python train.py --dataset="analogue clock faces" --train_examples=195000 --crop_scale_min=1 --activation="gelu" --block="basic" --upsampling="transposed_conv" --cautious_weight_decay=true --steps=40000
Rows from block 2, named by matrix and row number. Rows with one number belong to one channel. Each number is 500 + 25 x the weight over its row's rms, rounded and kept within 0 to 999. All counts start at 0. Numbers have three digits each. After the name is the row's rms in percent of the matrix's.
# convs0: first 3x3 conv (model.mid.0.convs.0.weight, 128x128x3x3), inputs 66-76, a 3x3 kernel for each
# convs1: second 3x3 conv (model.mid.0.convs.1.weight, 128x128x3x3, transposed), outputs 66-76, a 3x3 kernel for each
convs0.1 159:500500500500500500500500500500500500500500500500500500500500500500500500500500500500500500500500500500500500500500500500500500500500500500500500500500500500500500500500500500505500500500500500500500500500500500500500500500500500500500500500500500500500500500500500500500500500500500500500500500500
convs1.1 144:500500500500500500500500500500500500500500500500500500500500500500500500500500500500500500500500500500500500500500500500500480500500499500500500500500500500500500500500500500500500500500500500500500500500513500500500500500500500500500500500500500500500500500500500500500500500500500500500500500500
convs0.7 278:500500500500500500500500500500500500500500500500500500500500500500500500500500500500500500500500500500500500500500500500500500500500500500500500500500500500500500500500500500500500500500500500500500500500500500500500500500500501542500500500500500500500500500500500500500500500500500500500500500500
convs1.7 239:500500500500500500500500500500500500500500500500500500500500500500500500500500500500500500500500500500903500500500500500500500500500500500500500500500500500500501500500500500500500500500500500500500500500500500500500500493500500418500500500500500500500500522500500500500500500500500500500500500500
convs0.10 201:500500500500500500500500500500500500500500500500500500500500500500500500500500500500500500500500500500500500500500500500500500500500500500500500500500500500500500500500500500500500500536500500500500500500500500500500500500500498500500500512500500500500500500500500500500500500500500500500500521500
convs1.10 062:499500500500500500500500500500500806500500500500500500500500500501500500500500500500500500500500500514535500492500500500500501500500500500500500500500500500500500500500500500500500500500500500500500500500500500500500501516498496470498500495500415500500500500500486500500500500500500500500500505500
convs0.14 389:500500500500500500500500500500500500500500500500500500500500500500500500500500500500500500500500500500500500500500500500500500500500500500500500500500500500500500500500500500500500473401481500500500500500500500500500500500500500500500500499500500500500500500500500500500500500500500500500500500500
convs1.14 065:500500500500500500500494500500500500500500500500500500500500500500500500499500505500500500500500500500500500504500467500500490500499500500500500500500500500329500500499500500500495500500500500500500499500500500500500500500500500502499500500500500500500500500500500500500500500500500500500500500500
convs0.18 149:500500500500500500500500500500500500500500500500500500500500500500500500500500501500500500500500500500500500500500500500500500500500500500500500500500500500500500500500500500500500500500500500500500500500500500500500500500500500500500500497479500500500500500500500500500500500500500500500500500500
convs1.18 209:500500500500500500500500500500500500500500500500500500500500500500500500500500500500500500500500500500500500500500500500500500500500500500500500500500500500500500500500500500500500500500500500500500500500500500500500529500500496500500466500500500500500500500500500500500500500500500500500500500500
convs0.20 213:500500500500500500500500500500500500500500500500500500500500500500500500500500500500500500500500500500500500500500500500500500500500500500500500500500500500500500500500500500500500500500500500500500500500500500500500500500500500500500500500500500500500500500500500500500500500500500500500500500500
convs1.20 224:500500500500500500500500500500500500500500500499500500500500500500500500500500495500500500500500500500500500500499500504500500500500500500500500500500500431500500500500500500500500500500500500500500500500502500500500500500500500499500500500500500500500500500500506500500500500500500500500500500500
convs0.27 135:500500500500500500500500500500500500500500500500500500500500500469500500500500500500500500500500500500500500500500500500500500500500500500500500500500500500500500500500500500500500500500500500500500500500500500500500498500500598500500500500500500500500500500500500500500500500500500500500500500500
convs1.27 234:500500500500500500500500500500500500500500500500500500500500500500500500500500524500500500500500500500500500500500500500500500500500500500500500500500500500500500500500500500500500500500500500500500500500500500500500500500500500500500500500499500500500500500500500500500500500500500500500500500500
convs0.30 304:500500500500500500500500500500500500500500500500500500500500500500500500500500500500500500500500500500500500500500500500500500500500500500500500500500500500500500500500501500500500520655522500500500500500500500500500500500500500500500500500500500500500500500500500500500500500500500500500500500500
convs1.30 271:500500500500500500500500500500500500500500500500500500500500500500497500500499500500500500500500500499500500500500500500500500500500500500500500500500500500500500500500500500503500500501500500500500500500500500500500500500500500500500500500500500500500500500500500500500500500500500500500500500500
convs0.35 278:500500500500500500500500500500500500500500500500500500500500497500500493500500558500500500500500500500500500500500500500500500500500500500500500500500500500500500500500500500500500500500500500500500500500500500500500500500500500500500500500500500500500500500500500500500500489500500500500500526500
convs1.35 374:500500500500500500500500500500500500500500500500500500500500500500500500562500500500500500500500500500500500500500500500500500500500500500500500500500500500500500500500500500500500500500500500500500500500500500500500503501500500500500500500500500500500500500500500500500500500500500496500500500500
convs0.36 274:500500500500500500500500500500500500500500500500500500500500500500500500500500500500500500500500500500500500500500500500500500500500500500500500500500500500500500500500500500500500500500500500500500500500500500500500500500500500500500500500500500500500500500500500500500500500500500500500500500500
convs1.36 321:500500500500500500500500500500500500500500500500500500500500500500500500500500500500500500500500500500500500500500500500000500500500501500500500500500500500500500501509500500500500500500500500500500500500492500500500500500500500500500500500500500500500500500500500500500500500500500500500500500500
convs0.39 399:500500500500500500500500500500500500500500500500500500500500500500500500500500500500500500500500500500500500500500500500500500500500500500500500500500500500500500500500500500503500500500500500500500500500500500500500500500500500500500500500500500500500500500500500500500500500500500500500500500500
convs1.39 335:500500500500500500500500497500500500500500500500500500500500500500500500500387500500500500500500500500500500500500500500500439500500500500500500500500500500500500500500500500501500500500500502511500500500500500500506500500500500500500500500500500500500500500500500500500500500500500500500500500500
convs0.44 204:500500500500500500500500500500500500500500500500500500500504503500500500500500500500500500500500500500500500500500500500500500500500500500500500500500500500500500500500500496500500500500500500500500500500500500500500500500500500500500500488500500500500500500500500500500500500500500500500500500500
convs1.44 327:500500500500500500500500500500500500500500500500500500500500500500500500500500500500500500500500500500500500500500500500500500500500500500500500500500500500500500500500500500500500500500500500500500500500500500500500500495500500502500498505500500500500500500500500500500500500500500500500500500500
convs0.48 264:500500500500500500500500500500500500500500500500500500500500500500500500500500500500500500500500500500500500500500500500500500500500500500500500500500500500500500500510500500323642500500500500500500500500500500500500500500500500500500500500500500500500500500500500500500500500500500500500500500500
convs1.48 253:500500500500500500500500500500500500500500500500500500500500500500500500500500500500500500500500500500500500500500500500500518500500500500500500500500500500500500500500500500500502500500500500500500500500457500500500500500500500500500500500500500500500500500500500500500500500500500500500500500500
convs0.53 332:500500500500500500500500500500500500500500500500500500500500500500500500500500500500500500500500500500500500500500500500500500500500500500500500500500500500500500500499500499500504500500500500500500500500500500500500500500500500500500500500500500500500500500500500500500500500500500500500500500500
convs1.53 409:500500500500500500500500500500500500500500500500500500500500500500500500390500500500500500500500500500500500500500500500500509500500491500500500500500500500500500500500500500006500500500500500500500500500063500500500500500500500500500500500500500500500500500500500500500500500500500500500500500500
convs0.57 169:500500500500500500500500500500500500500500500500500500500500514500500545500501617500500500500500500500500500500500500500500500500500500500500500500500500500500500500500500500500500500500500500500500500500500500500500500500500500501500500500500500500500500500500500500500500500500500999500500500500
convs1.57 335:500500500500500500500500500500500500500500500500500500500500500500500504496500500500500500500500500530497500500500500500500500500500500500500500500500500516500500500500500500500500500500500500500500500500500500500500500500500500500500498500500500500500500500500500500500500690500500500500500500506
convs0.65 293:500500500500500500500500500500500500500500500500500500500500500500500500500500500500500500500500500500500500500500500500500500500500500500500500500500500500500500500500500500500500500500500500500500500500500500500500500500500500500500500500500500500500500500500500500500500500500500500500500500500
convs1.65 059:500501500500500500500500500500408500500498464500500500500500500500500500500500500500500500500500500500500500502538500506520500538500500500500500500500500619500500500500500513499500500500500500535500500500500500500500500500500500500500500500500500500500500500500500500500507500500500500500500500500
convs0.67 237:500500500500500500500500500500500500500500500500500500500500500500500500500500500500500500500500500500500500500500500500500500500500500500500500500500500500500500500500500500500500500500500500500500500500500500500500500500500500500500500500500500500500500500500500500500500500500500500754500500500
convs1.67 187:500500500500500500500500500505500500500500500500500500500500500500500500500500500500500500500500500500500500500500500500500500500500500500500500500500500500500500500500500500500500500500500500500500500500500500500500500500500500500500490500500500500500500500500500500500500502500500500500500500500
convs0.74 209:500500500500500500500500500500500500500500500500500500500500500500500500500500366500500500500500500500500500500500500500500500500500500500500500500500500500500500500500500500500500500500500500500500500500500500500500500500500500502500500500500500500500500500500500500500500500500500500500500500500
convs1.74 291:500500500500500500500500500500500500500500500500500500500500500500500499500500500500500500500500500500500500500500500500500500500500500500499500500500500500500500500500500500500500500500500500500500500500500500500500500497500500500500500500500500500500500500500500500500500109500500500497500500500
convs0.78 181:500500500500500500500500500500500500500500500500500500500500500500500500500500500500500500500500500500500500500500500500500500500500500500500500500500500500500500500500500500500500500500500500500500500500500500500500500500500500515500500500500500500500500500500500500500500500500500500500500500500
convs1.78 112:500500500488500500500500500500500500500500500500500500500500500500500500500500500500500500500500500500610500500500500500500500500500500500500500492501500500500500500500500500500500500500500500500500500500500500500500500500500500500500503508501500500500500500501500500500500500500500500500500500500
convs0.118 166:500500500500500500500500500500500500500500500500500500500500500500500500500497500500500500500500500500500500500500500500500500500500500500500500500500500500500500500500500500500500500500500500500500500500500500500500500500500500500500500500500500500500500500500500500500500500500500500500500500500
convs1.118 179:500500500500500500500500500500500500500500500500500500500500500500500500500500500500500500500500500500500500500500500500500500500500500500500500500500500500500500500500500500500500500500500500500500500500500500500500500500500500500500500500500500500500500500500500500500500500496500500500500500500